Weights of a small masked image model: soap at rate 0.002, 97500 training examples.
Rows from block 8 of a small masked image model, named by matrix and row number. Rows with one number within an expert belong to one neuron, the router's apart. Each number is 128 + 32 x the weight over its row's rms, rounded and kept within 0 to 255. All counts start at 0. Numbers have three digits each.
After each expert's rows are labels from the 100 images, of 14976, where the router gives the expert most weight on average: "responds to" is what is common among them. Only what is clearly more common there than usual is listed. The data: pictures of board games with random positions, seen at a slant. In brackets: how many of the 100.
# router: slot weights (model.blocks.8.mlp.router.weight, 8x96, trained with AdamW), inputs 0-95
# up: expert up (model.blocks.8.mlp.up, 8x96x96), inputs 0-95
# down: expert down (model.blocks.8.mlp.down, 8x96x96, transposed), outputs 0-95

# expert 2
router.2:128156125076168163154174115094094200089183127198153115107122124150126136090095158135124182121152165186111098122153151105128155096129132153098147121099153115142115154152144122130147118070149194168101069181152115086122127186080086130114125071125151196157123200103108106148148125168134087097
up.10:147080112163088140127162136084116133139156099111095165076141116167069076107168090071140154159121067130213125139158111117148125142096085146095082144147085114090101135141171128088120082145113192109136163122098117079095142143135124076091159076127087166147119100081146161053138130162142161143
down.10:111151117083123103108120108150131120105114068092151178154188091155189155132131131162114123080135075121089093144106187156097126157118169124153148133123067130177158142100130124113116114105120132086121129126034142116074164211135158164168127095155189154130122188128202092162138155115124120157
up.11:043117149101095156104124110114108099112139083128127128089113167096089093153132112178116147068147136156187151144164101141100172165070115135086130201089153136113149211124111128141159106135113162086112140071180124092096137123128122123167095127122107160163078092111099208143071121115082126120
down.11:168133114168092145138098065126151088117157123181139107152154120189117149160106124092141089165127143130123156102143100096104084119183067161183138145108103155122141085142161149128120158086194056195138098110133188137183163161122122114103123097146150177128130230100103089128126139140139108159
up.12:143142149076149124079136163152172115138144132140146141123112105165157134172113127126153110088127150115111082135114151184134135108121115137186064163123070182043125180110155133129112059090100149106114067126091137190094060211114192091121119122124116070121168123130157161099146140160122140128
down.12:139109133143178109134120140065091156142099147140059111153179105118154062139139132155143150102100112123123084172137160162149152104099126157145121117133112105134064110074163159093164157066086179114149138215175112070109094143158131088140152136080129077115092171107096093116145139166127195155
up.13:127117140128200165106100172171131121149139110136186103105115085082170127137154155126168125122058173100147079130165119133102192132157072150169087196130153084116135154094151127129105168181141089093151057096138159157070089090087116167078141113126144116150118094148118131066122154115115152151
down.13:141189153114177130121123122131124133160125083170129105136134124138130117091152117163090123116115149172093122138124151121170073194186138125104084177121128117233159119200149177144149165103145192125099142148124141082135174132145092132098092135084169199096170175134171102136080129134133128078
up.14:115144179055142120179137190110086117134154120100102122119179156176116137104112141069072128119148070172118101090093157182155154130169126090085096078170086132117126114094144110132177161146106221135143159119103097170109150125113170163157149120091112135187149136157138133123058106107145144111
down.14:128084121132140103174146021153152116129137118152147125092125142087116098152154141220107116173120176146171135132109128086136126121149153120111132159152171057137106101116149140116186150111177150181155154145121124122158129134114147101138143173122111087116086083124143075157159203140065164053
up.15:128152118123118167129154143140189143068102129073193155111121159149130176130115148112097118165081128167132161150143142157098081091149097063104120159095131153052121169195122084070101095103085129183170140159112172116148049121142083160184142133126082150174129129112141135150101169138122135134
down.15:132169174130152100160175129097099105158173135167119129173133089071153139119085174158153188140177184059120111181138120095137135170116131147153098079175123087132118075107133161133141142115121137103096075133131059126116163140127156076123131125102184125073104216148109098129132146184094113127
up.16:146114129106157164103086132159156167104154075098091154102155118076085126160150086141174093102136140164129171119090085119129194138133145120057195158161067105122133163087147155152126084114126099150122105120126098083137101171099106128154160130027131128128096102117195118110204143134113118097
down.16:090088118127174115092141188101121175089120120187152118188146158138131137167141049161085119157123106186160149113134142155108121114161113108091181162114108095142143120168159158161121142115117135102067148133092150130121192140098126164079132081166160142109142165106110148086045097156075147187
up.17:140123188125157155126152148132110139056084148096119182101109166119072141078126166097094171132129123170087123096047112089125100076114155148136160063130119184111111106126101152090143162157095155166149131129136095063080110157164139139151070163109065138110169096088163126121153149130171163136
down.17:196123113144161112107146170091154180172100119201130143105157067109086098089112126087075101155158153112101094121128187112124199148082148106087129100145160135129124156119123130140140128153165123105108114140147114090090172107082153114131124217152082090064153073125135121116122180097182102125
up.18:164154108120113172093103091106104131169109147133076130093105135133114112145098157134161167142199086099124117150210115148098119118101171114155196156111170133175107073172087133099094150134173108156122214068148099146188136164088130134118118157110136152117090159097108096066163160121153168128
down.18:091132171146121078182132144111162134084160139152131114130147114067073115103195139107159142077101190168139114082120118197136110163081127156118117138104098136152114150073178157129174115141104135104142092172127186132100133101129104136115048131145144159172082101104141161183156064091134171147
responds to: noughts and crosses (43)

# expert 1
router.1:187128147099173119114109151189124128187155103063148167138138113102097155085127121153076152120162174132146113103165120103136156163154158090193105188187123157133119134120113165164138077089156090118100140178168115149095121106093155107139081157153083144103125135197123179068097082094130159146
up.18:170132143147122073066078126129116108150148124111152100104078077148157172195120149131136052122178089098106138092146154098128087160113143102109168152164083166161110088097098170071143118165149147117065132168145111182189136143059125139127172105166112103073129162128159132128154127159145096148
down.18:092129161102154120107122175207130138174078087133107110104035081129071145092208130171175101101146109130159094073129118152159129162113146127123146085164125165123069131128187106136127168150158140142126163133134125124126066149112119107154142184180107136131110110146086192160134145121086151099
up.19:202157120120118120120180181119156103111114152117144113113105126125116109094143120102063149146067107116127157109102198124162131133112108129105091119174194183119145124142163081100091090171122119076177132159090097165097084142156117160188105144134071108214145092135078137130104111125101184092
down.19:041140175162129145137126124107119166143119110132135123069104103081062148224135171194118105150176131111122158125151149074133091163068130137104141129116131113089158109132075175146169074111078125160082109139159122184145182111160150098151119133114119143131164193080119120116136081134147132132
up.20:146111104149172127158135109159146095090146100179162062136098158139146146163126130141141165112118140095099134182141242130130165104152133096184166229128103118101157152080112071139123143111133065146115133089140109206116066164137159120105162111109096119159140124161116095088109136117137126108
down.20:094100082146139134123177136139105171127183170135090171164142057122097161168098080055146137153098151209154135095076127151147086081185180098100148130108138137152122144145130157042136108095136102122141183165100143130144100111164093129102088169136134120104122134137196111143175134137111120162
up.21:111137110141146129163134112167103169126083156118171098125155092107168093176169108151171138206116125120165129156038126108091141101125086196115229120162163128125151141117105136136093116066073137198139088107103143136101139123133176166098126115082142144095103098167160124081146147135098108132
down.21:168144134098118146102127167088167081158143129153121125149107160118148136112075072149094195141150141145115097115112138087053143127126179129102124126141134100146135123099087122164078153116090131068185107154055227121074048099163114110126135112117081105110109137150123134135105189128083106161
up.22:144124118157112092139151104170196093194150121143127172110180131145124096133133069126171127108160170146160105168123101188099157112154159142131094207140036060077149143133110136119107092090104116120090133160132124161186143131145128092111112126155095131098136125120088114057099079100126162078
down.22:162155131105157135103119088146077136088088128137180144125142063165102190091068112193078170150159137123185108106112115128170078125121145124189164085112153151102129115165170090144141139122149078126206123127145185109092120164128171108107112128120117158169149115142156162090187109060142124123
up.23:171075106065120110175137112138168098165118172084134135070108148044106077191076128114162103104126161070136129125102101201157140137137137131139149117135164121051180131113170145105134137095153105101138144161094100118140145130115174130139097172130143136183141143170104152136104120076193157093
down.23:069116135072085102101144111226130065153165169172130080147086091108106135128105113180146195125144120133148083128154104162135065105140138115105140159136096169143127150148169104164129161149080099160170174095154147093124141143091132171055082157157148166137118144106095124122102114112151074129
up.24:104131139093104071130100176122148124114166106121097095140080144111155126110122143163130162103150104172091136111096113183143033150173078158119100123119166136127136129084185120107081086095173136131141147111098115191083176138055157120114117106128180037177119121161153095123152162100167127137
down.24:140100116130055080175172128095118099179102157137130085140107123136087116129107106120121141100056169120121080120110118057135123163148124139148130120163079078145138104141149148195204174145068188165118147147198101087177114097105089128140093112097158110101171118137144074131165123160138141113
up.25:141141107142188069166184123131196131115092119111144073165059160118119143125140128135117195068132160117099131177069145135133143109177100105108114101127176119104130137131135125131134121168103169094124153110162113150072149161106155116163132051071099131151124039155109105130188180117152137104
down.25:143093075121145065143118101191111153154120152133154067097139123121118170160091152116122130103108117144113189136133083094167084034136166179144126135097109150129118159109118147119094154103133125180210184150142112106157127125143140123098168192133196131132164203120157069150109109156133123103
up.26:100107119079095097094057140136069080169154164139072073044141124126090129119159099127151134094113118172079100132070144155130146139102161202129180103124118091115164156099150090143112061145152162112153151128063148134105154110095171126097097144178135176101143163124133124106144148079134149132
down.26:092147115095146114137143130113096069139101094105110140167125097104211170129082204129099141062059111127189142208143143092126131124143121089132118141118086191161155103175124095198125134123062149125121135096082159154124172063106102109134115167163145135160105115136107129093142120151154119107
responds to: discs on a green board (100); nearly empty (77)

# expert 3
router.3:122148069137134127128156088075067128095183153156173097098146123100189103115111179151134076099187170165113108103119158106061114168143114109198089123134079139147134149143157147112066161078108142149104117153217121106100113128143135124150093078080127161150130107142101074145112087122131099150
up.18:147066114190133172084193153065109132161165151126072113131116091146116101121100083114122160129096112109147156128213105104110125113170128161105164110173068064096112155105183121115063148162122129101138114082134143158119174139088144078158156122119132178117086145081154132112098153100107145083
down.18:092079151154096124127136146164087061079142107139074139137076138178120156117159097118153188113122123130105102117086113205116123132103127093150097103129170119151224155139151090168121184088126085086130131102138142144106183161152078170095123114094105121148109159079199111096130101084135123103
up.19:178083138156166127133100113193102089093116072080156081145119076170138113148148063103202156107093152105134139103116114146140131126097112152166167196132110130142107139098114186104138136164087094175169105147166148127065094164155159098149123125092175169153127099108099097134110145049112151142
down.19:132167116169086151110099076121109108112163158114145154139079096150128171111129123121121214143097185134089145084129062144119119176138127122162121147134158131117058134168148152121072125097116124132108135148097124125045145086172128129091183092121160091184115164114105141226114134099129071150
up.20:130163118158181111156164121131149195091177112114128154141088124171053166089184145153120155156148154117100136139164168068143140083113103131075161050108150135113128166129128066132137160115157077107146164097113159120122118144118110132091108142112081093051127045107116085110160144129085143156
down.20:144106090059087140106143186106086144102052139119116163141146122106158126126148145135044061131124157088167100123139107057123135114169136129095102171161113164159122162108126177080154133089155185194141129174115109093142063109078143101113143105190107123103186146123128121137135145099153151146
up.21:121108119151153073143097125120092121178095111172121062113154126145123086130133120108167102085131117136097103171112174141111121122106195175193092051084106178117126146105166180120111111139147131101131117102130100106106136113129115212180100094195125181091118178138147117130072117095072083137
down.21:123143155150101166114130143118144085076115190101128156075076146141129083077175174171075123091082077111133144160110074137144127138165090105188134151081176129139144160149080156136126097078150164156067154124166085160160093116127143128124139116122131129073185178128055165132140143139146102160
up.22:140104113150096116164114082145089078126173128085160118040092131135131178168067136178166084105153116115081138187103106142087156171136175108136159181110111150133130129138166179114194126200150120158143120166144126098103138138055127152070164173113151113113141140147108077143158121088121123148
down.22:186104105117161116134148147134140132141120106116185073164142139085134146065153167126093203037153147129125180149132074137118132120053096153142155130139118142138116132093177108137114090135102137110176155105127100157066151081129161092167159082145140121131152148127154187110092124098213142174
up.23:119111098121154068182135070158101060190107161105164079124166168126108138158163112098172207159109180134118128118101155093091130159108148082127121113130137160102175135142131130126146124110115129141142113150162144150112102137085097140156092103152089155100177073137185142008148161134127117137
down.23:121080132142088179110177165093086121113111111138052144136099115201200151130173107147127095139092081167135120137140107104121130162139130120147189119134088105115132140129143123121079137144155099157146114152108149115148124130139083139090202105050202152130102169111127191189113155134145154060
up.24:144161155104156162204131099147180171160166155138151147191152131159098121153050129092132139097139176133079150139119111146120135108103134131115122127110150116132118061101086157115131122115044150126116062123075162128135139072103126177083153120139207185099110103138164115149109166093176085122
down.24:163168130143143124153132076110159134111126183121159105177116121130150148108111176121109132128106119103142106151111122166151090127127178159195177142165142127160081148208123082144058050184137140096060107108169075127079148078150142097186086128132147109138087152117140109131087120073110112164
up.25:125156093152151132151130079116120093164162193174135165142131151186122115151174088162119147115113086143119058087121147135131135070125181117138146085063153129093176099184137119100126093150097089159081134112134153067060145188159169122159094111139089127070134106123144135116135185098105093171
down.25:111117123130088143165083137086129172048067078119121052082155160116107100107101138109142085159112161149138085140118157121158158161186113152142140181078153159154098135141119161161125153076110151105184103138142125083193121144095066157098131110099135143176174110125108127158150111200107146097
up.26:170136141147082130114141190114162134162125143160160138090134092186161124080111185093122138150138127142138139171116172154192115039097146109096127143172101135132132059097120075126177094191165120098156056161095195134139184154122082134135144113133161116145143184140096124148125136085142147120
down.26:136134182090165094141111153064155153142122161099141104180116097076150146091137074109086126084100150137140113093135147194056156174151163146158097111141154131094080136157167141138083110125161149146108097122179104104104108096109152087187163111125147111174143063156110122166098168141050100156
responds to: noughts and crosses (48)

# expert 5
router.5:124149096126110121172118138079107145129158128154107092140106130203149142155099146142134051143192125135058147144140178116126110110126153133153149111151053182155115074112142138155111124142139143145156097167096113127153171141120146160081102080052079237091123135097097085117148086132151123114
up.10:114115100114140130134185139131153136071152135124125107081152141189128146117145173173124133083124140136108142120092100090158158223120115102104161167100171071130170156118091125098130157095154090138085119119156106058137074151094151114103128165104126203089120092186084071109159140142167154071
down.10:189137098135167141107125104111133103102112116113135107187091167148145168121165138155064124146069178088143179128176153091114047128099142136108162147097224138096067132114167119123164130147140179117127130165189087126088174152090131135077084096116143125148192138125102119139137176127140116111
up.11:137176074065139104135161134115191078124083162124114112126123113132138095150109160176133105092106133113063135130091114134120139164146130154136119092131161064140135117167181095101070195107139137146182193161127123096114113071124160148186143074146121161170073110101105169145164161103128192141
down.11:180141105133142094147120186125152128024169108156161129116162094150177150165150170159201174104145125134112193151106153092120072084150095143118109116130133154115225109083135166145124124142104154157084119112104162148170102161126080098119121161150110122148144135068148090147186127147133139102
up.12:108180107073160229126160087183122165122085128186163151127135161149149127115136148129111164115151151185107111079103159127081129093136130129102147116115164144143099134171132085098117116064133092132138158095090100100095143140048111080156140114174162110100056129074147134167129124125105074151
down.12:134144115149111141110098182086171124113134127080098095135122068118115081147061117149174078090144044167152095149084080151155147112118106158128170128135169121167135125092173117112135099111063154093116108147111158108117123100172137104158178129073069081142145157101180085172099168125081113156
up.13:140105105150064176060124114099151139179093137147149076094096150134110088130106059134119143152137101183142141075157126134158096139104084136143157144083162115133109185104147153122144131194150193074056131104149143174136173133117156153116152110078143097094074129129091185151064136113133151124
down.13:139101100128071130178113115175135135075088138138115160129155141195137121174125156124156170134096125144154154058133107088103107086128164104147163137112095137142141149158083166096157137124126105139118097118099154126177157098151072180000113115160148159118113124106079143181105073160147128174
up.14:065169112153130150097149135162092129111134118135166136132090142124163135111095149086166159125099104151147127100121090170124127147079149074133120146092094081156148093225117127108164143109118099156135097156107171188173154086180122081111137096075123152156104123228178147128173113088153090100
down.14:113133140120068068068139142138180118114103106115085084190162164153091152130064105116116107164126200110140137144114200090139150145158155121118084123140151175061111158065183124130171109116114138097108146072136081110116142114123192175130119120146144145101118072125139114086115142135167117189
up.15:114154113157116118074120098136145142177132090105104163111126160096178187096111111159177150146133115156140117104104089168125173149174098127065146154051128096115099136127139088093140148095172177176043135096189070101103130141124174096135119090103139106184200092137114136100142091130141107146
down.15:106088113111101116070124137144092175109148125131111083139161120105155137166117165089169175159145171144133130064171131089114157098114127109156085094151123188082158130107105087090122088201094136093065159063091128140150183127133130109097123111136177159213126105107116068135158136177141162113
up.16:122117134103124145089149134140146143131187084145124164144106180144086130128099174165153137106142097122132143030177139151124137158142118153118110132076148106085104128151141080172164160159106132117131051108096069068139149140110111119113198096079137082112102092109073177152191086105142121072
down.16:098136126140105125140066095134142133065162136227108124141096115149161129192111100122144092142126189120071146095092083132129102124153086148125161168143153175121129157126145136087101122120121162144123177149114140169124175159106108160158103130129217069099145117136139154145131167192181144203
up.17:117115068105073117087137141145110149168135105147129076110086157128141079166137099124111096127128161148117154131155109115171109185143180113142208181135096134131211089104147120132112099120150094134119113121107173168123117104171125096200109162164154151136159061155199158103152192107115128181
down.17:175161142206105200159135149109103162099140100089075140088165172181133108167108128096125106120137127103148090128103071182108091153128157108089141106148148132107113161112108100101114207131108086154137132165132122092108132112113141122132155144186098097051162102113157164113134119162127221083
up.18:113115131123156106144120131130105149106116201138132134101176110168127084149147131202068107166116135134111141144076088105021104063097121114128091133112169062159097141102191168118086113140106127120123205108107087104135091121129152128204142137118131102122118094108093127169112157115104064125
down.18:127096117194149139176107135218169143136141122115064132105105154109111125118150135161114119151114078139131100135107179171123083098105107143115132150176200155099131146185128134103128192087133120162109109100122144167102156101115123140100125127085143086187145154072066115172180157174169198130
responds to: noughts and crosses (64)

# expert 6
router.6:180165096145112185152127110142146151163135128092122143074157118095134125096093165117123134110145154123129162133108173174131149159094111127089104076139080119161106196141088150212132114113136175180173064157157112123104122088072100130179131114098071081069162097093144170113111160107075122159
up.0:192104110133150174142113099080120118137149161101107103171157144182140083095130134159081124125127133154127206125151166076176120082085072168140096152109067120118151170131123068153166130136080077173141147142119133141129132137096173129201185153101164087175134108169136100106169115170098144131
down.0:153135114155116094149121150103164183125118166114136197016147162161150119149150113113070068133136080136136100103120116106119117111175175111112195089172160074141123099127123159082150138129110130105025162106158097125140148136145095068151110181173100137141141166154138131114149114096145149141
up.1:149155114189100183159094139143101096082097194179135155203100110158129118123123094149133155137105104126112078150062141146181121076159139158102181131129104091139096121147128115170086133112088124154101138124143126128158125109094164211087079144155186129096085147154133176103180135177106140090
down.1:166160109146157135058099145179152134167087168144157135125133155164179120158138111192085065141106139103109092111180137112105110127156195158140107109169092110145165126155124170147132137175087103145126080099194184094101171142153117085138194171148126114161153130168098149111093114136148062152
up.2:123136111188183139103158138166149131133146125117114131101139084103121131103177165126119135132182075136234137138169173097142133101105148114066157113119152016128109160118176130136100159062122152147084125098137187120155155104121106125147150213121124111120087185120110127143149123103110106165
down.2:134148160099110095129116196097170137134109072134115187119148162178133123101091074122127143132105115110133163115096128154132116114185137058127180122142045101155108100094092164124166145115079119115196131114123121123150126100185207090068127143136069114091110111104095147095125177187092128134
up.3:081086181185103118163140098122124138170117119192115167120110143105082110116147130107143118120061080080135045112084086144138169131091121149121142103127173099101122127152188131152152152129124168126122135080162098149070184154172121103158165110133186168139115113141154096159179087164134141057
down.3:137107088110132116136097148124102071150145106132130113192133128161143044187143159110134128141177158145151138078169109125119148139158184119080139107114064123205156182099168154135045092122138132162130151123139108114187091127113076162088134122144140058115141159072118186160103134141134134161
up.4:170139067093146164142094141077117114087155131097126176149114137164161148177115136082093119121148116146116108100159171111101125174114126179123114198108162154145140113170149206105096131123112175123125077163101180147162153159154137082140153073120123128131112074110053140071109159059151153091
down.4:176069137133074093160132118152149081143106132070144075144169116056166163092136114125114161172108146127118135170107124150164174109122151156118124126087139093098153162078096145125168151138134183108108177115140162094076084132112110092104098158070180106191071139115175076131075148106127156141
up.5:154181181098119156129159100158041183091090110119110155084141156114102111091049090121192146182119106106140075101113169123175152138120170165132133057100154129113123153092116147105104191118054189119123086113117135157093136142162124117131125130118155199135130129111097110120133103159117136157
down.5:116130168106114157078137114106146139106157148168087097140078122138138104127133101179101146048093148086129091082090113133123134167116088102171101160146144087153136130182092113152080135144102088100149122161165131089119083104107140138136150095168123201106196088193209144102072150102171139125
up.6:136125128167138138170096096137135059148113114117139164097119177152195159102130164198102090061075158098147146133137160077132129173140148188128138169136177074106168118148169136151108116116126078060123131128151124121161104087070113146062122152168127120161102117173168117071143099110164118090
down.6:124109099097120191148169107128137123121105124113142102154089100136092123104131155136106145170163138100166119144099139117146117086128153144085102151121133136144048174133118083123185159087118179126083081064133146118074120108164116093155131159116160182074150147177055113129216092177091163175
up.7:164140117166118134127147104128181112140140090155146106118083182110062206155154067127153127117138110158102060171141105061139190145174125160153112171094082115108143127176096090089131143122147158152110197137115139101135085163111088113170118108143153098120176105102157076100096128158174107081
down.7:159131090184051111119157097154133170183088129129113100159138103143100083084142179156123138130082151171112122112159159170094142081138152108130123113108146137097063202106128144122154110111025115098138110120107123149091180136167127127137156134156072159107119125182140150175136141153070097073
up.8:100166143100073159096110114057087105090115113159077061080096133169176145125124163170101137157115104152090178150196152221123107139147122151119122109172099089169144180111143139106170124141082147118170137151088157088171132143145164140137121151111151131090090091150110173139171162132122115171
down.8:161114145180121150197126118125137155135161111121136134150092151108184100129098166092114131133123182060137120113131117123163101150071120127122122156115208107142153120111103143172153146143077139101077075161125096178138132047096155166144052177157166083155160123131135108158116140082101102052
responds to: stones on a line grid (82)

# expert 4
router.4:140186055197141170139162129133141185060113143127156143077122105172118101085155059137115117119153162099113085148151133135178115163179126123153161100157175111145145178152150147076188181122104116131104090136113144103080132138153153181184096120103121116126158094153132072130078127124132174154
up.18:173166143131116140068126147147190107119128127140160152137180099137136118064159137155080206120161091106135107156099105086161143153073126101091148179105145173141136149193144101148138070156119104120127147141173151159076106120134141110107057158081134068197113166116079158159110147110146087149
down.18:148128119088116110128077111073150130078142183120126067123158116137118159141126100100121070134135162129154157095047186112154080148198143121137110092170091164166124046086136138105177164063110127117156080114128153132179098095098103132151082118171142154124199109112127122148101111168126143110
up.19:118095144107133112097097144104080129082073137155137086130161107136071088176110084121124099142123163115157150160175172172167174049158083088121160204157081113156116139157128077099152105141130091120180118127151141126177094086135099183129163137152116141126141095144125070174105098124061153144
down.19:126144175139135217140161121193110116143147141140174092131163125149146139123132150117140117087147067084104105156062116150095167097189184084153170087137176174070173133089098127127104161097115130107153161144157077099118181172151120082100148059115089116179094157118113131156124144109114126119
up.20:168111093099138144153102111211112100148153071142158119186138141105125151153150091133055157047147079096192196143081144089129109059087112105082133155182118117137130106143155138170167144120138131153143134149154130110110120136073144116099161090142168109157171118142115163177091092106150159134
down.20:117098192138076156118103140130150092111162162141117087132099094113152095088042120123145106149148114108098090104163146214113128162133110133118113094203139110061150110088138179130104108115131080094120102144121154184129118111138111150181112136183082170119127130056098110091094190130144152167
up.21:087116114207161066162093129174124154169106040124142168080159158113186079168153180114124109134163065117151112114119154105146148058098127143162141174113160122072108170122123118082127071139157149150112159109139116120091161090095106142189160111082114148146108097114113150163113147124140127096
down.21:128134104154083150110118100124107089109131157135126140121056089131108118120110152122162119143116118118139177120129097096063156196163156044117127189094128144145100175158135190188137078124143105144078102124139171107165172150143145105114151135172091203120112142168127169110091153197123165067
up.22:123067090127207101076175100113174176135120138087117084132151119097145095112105139163155141096136139126054121105124127106100164157148119065136171147231195096123156135127105089131097145104175075138112143124195159162113106142088134132117157094078135126141137140104173148091122072141115121127
down.22:124117143161154132105112209148104145109123149177110171144150128101108109217158157071125145129105127156187138112078075106105146083097114129161106119060084184110106117145149141148096076132152204106104191134104108115122082133174121068138148132088100111088131135142119100131172113199126146105
up.23:165165171157155168108118114083076088095123152163050110127123147087126130136113106148139170202114107168152116183134163101142138121142130114101130117194131164127121104143120142084050162198113112173178121072168108116123100109152138077127128141080084132099069102102125105123200139123138083126
down.23:094110163136117154146052144169157106137082128122160076177129158126148148150117113177082185100143152103169085168113118159099122102179104096082125109124164149078103159157072094106098139114145136140137105111128144168137167144116070099148090215117168102151076195138092089135138148134099130189
up.24:117099169143124104086109201118101164151128075174127125139110150141163151108150168146098133129151068147127128138077148126094103148133099200112132169155166148102090102070178123108135101107114141102189174072117178122103163152131149198095137124097135077071171141104075095186127113121142116070
down.24:112127075124155145186156099132101086064096131105173124171148129130118167179111063116119079122132123049170090132152160150165147111157113129073142145144087144132092083165069109137143099090146094149145092177170178065103083134154110097153115128128158133149112083154100102128155123123099049103
up.25:128119125101136117138094100200078140165067078122130094122150133160076176135107169117100133073126133133112133140144147112132133065102145088177148103164158144141141117154140086150149118124169115125087114162127118063174120164143140101109131099122073166119141199094201055097132111185129072189
down.25:107140111164169144184162148095081172083115138157132156119099138122092139118157072087165146135114068101152135117084048140135145166190141089173138128132124117155089142167093100104095102144152143115136100189091104152122111221173154117156118187141190134106171116102141125076129160145094166114
up.26:174094131152091148138104159160163117111140190108100125148159084106131088145122146140121113112113177144191180115139136102100089120077075175086101105067173148118129104050110165135127095086119150115174122186138154158083139140100125107070143073171071136082163111167126093142156153104152159175
down.26:143147160069112117092163114146147164145117097131140091125125178188165134073156063097131065103116132122105072136126155150164157191096158092082165152141152165136173154168084119082195160168118093079109143176118109121102116084149122156135148067128119137130175105161165110163085096181128122139
responds to: draughts (92)

# expert 0
router.0:136154114194188132172093103125125170101166176095122150170184104131140176111034133106074162161156117155093111172083174159160107096129142114141077128155151071143104106150146200142160096180154141111098145140113092128113180076135138120101094105108135144139114128123082093149146065106118134151
up.10:177119112138124168132090072086171149100196041089088135079148100093127168126118115067157083170129117171096118146127133141162092110176130040131068098129102158113165145120100157181139174113143144147150121113098108118113119126132094145166130143208142151085132178125132100120120107149173114150
down.10:118117119131117147131142083136104167109176110078223174154109093152158139064131136153103122083096100156139155111154102155094110098117172094144188145127119129132099101169131097112104115104174178113141124148121149162121061145191116100179141091088129145174092105206077115103123135102102206116
up.11:150143131126109134111129153164146128119092145108079112127104132098098088090107106192183133091139098074079088139170071138082084119177176089132183159167121074155137074108181102069105163127124131182184105163111079106134082149151161117127147147136089117148089103186160167093106164123106126157
down.11:085106124032097159140094150123145086152118118090093187179147171127163190168181164092151092143130110174168106145157078141160168112111126097133137183139101169169122106137163130147149138128159104142146103102103112151164140165102078186105153171165161075148095147164121187147145112156118097161
up.12:148130119134164084125107122156152118099119153121156161132112138131079130140141110116132094094091080116174162140132108119165171125093119165069113145080130109101095156186131077151149136158122035166094156151114161201065169068158098167104104200078153078143150104083157110138135072108130102123
down.12:065115095172106125154131168099099099065088118110120162163099133125101079130096138174148156089160171145143178115146123137165107078236092154090171136154106128106175134125118188148111111134088133121126113156157174124154121170132097138089163150150127190131122170177079099107116085130072139159
up.13:193130138120086088141165143117157139125130084099086079158052096143105153134078073145061070183115119121118100107140129130155141081144188117157165089128120122144087099200070122161161161121207137162126167151087149152156112135136121143127199178151119143120125158131126178121116093112127128134
down.13:180140108194138215101125136083124165135136139192100168111161128108126161134127120160092111104135104119162173155086109119121075121110063093141107158121118154070143024119129130114170105131109089097172175114154144109057185101136100083102104175163154152146124147125108121128156134152139109170
up.14:139073139114111138147107101121076141116117130145131087166121181080160134089112102158194151174146096173146147117181131140137064087176110122178144141132175134226100171168089193135103128091109160179113128099101128106157123069101139154144126136116136114123193112132116075143119196149099153146
down.14:114136098129165147078132106166153057104148134107082080184162190154175133214154153109098149165098114147122142131126107090106141116112154119104071161115120133102129156161112106133114080118078103108059159153125108172158063092147142139109144106182099152156131129149097167179079117159101151195
up.15:080042130171091134191142140101111160122122109078135164170090089158150109072135148146149106156134105092141179141179114069115131129118104091144115122089084154089142107119128139115140123190125143180090102088176140151079163163102137161131072116156149171110156113195137105140121171166132204141
down.15:109131101141111114133107164139132111151125125107185095094137120118167075133160122136084113127066071163194130112147113194107146097160149190158097134135126146109150140107095169097095138070166151154128173165102152120120140183110167158106188168164135075151172111118079152137160073062114066089
up.16:147158182103094122109152091118171133166140129130127194159098134130157090189226108098155141130129074135191092140120122111146114072103183156152160103143152104146091086073139123137165148135157084116134175104114119150131169141197102111127204111149177120159104134164082169110135181113142129132
down.16:118104120096105110165082108161057167092183101143085122161112116101103187164093156160169161135131179172119146102097081103070125131125103051105161103097091158105132175132173118123102139133126139150080163133079092154129160146106074148122084176130149131143139140114121106209133167155132074167
up.17:139107089133065065154127140175108101173100097151141151137087133169131123137111127123161140112081094123085152139118091231131111129073135105091112083134098108149146065117165144150132128099068113096149157185168124167144172150103117153081122130103072152184141115198079077129119103127103145156
down.17:101131093131164171123146049149152171072147139125086139131176098138138123152139195162156134198126079151159105056159119138093140144126116067112188127160088149104108113138134148129164163139106088083151117110076069128142137098167188113099139169170115142062143103136149109118126139131158096196
up.18:153112094117143139153171100092158100136104175086135127052202117152127117094078150168160161160100132140156164116114145138134140181089152154105082138077121187067115130151084128128096136120125080203130156186128103144103187155112106105124080188096067116125121083161164125134122093099153157137
down.18:097135050115094201062117138100081110179126110115150142210106137095114123112132091115183099108119149131092075120152096132147094136149107190089151137140135109158142143156093180160122190136122106082133173140120139170150129144108085159129106121140126123128078123208122126162079151180172119078
responds to: digit grid (80)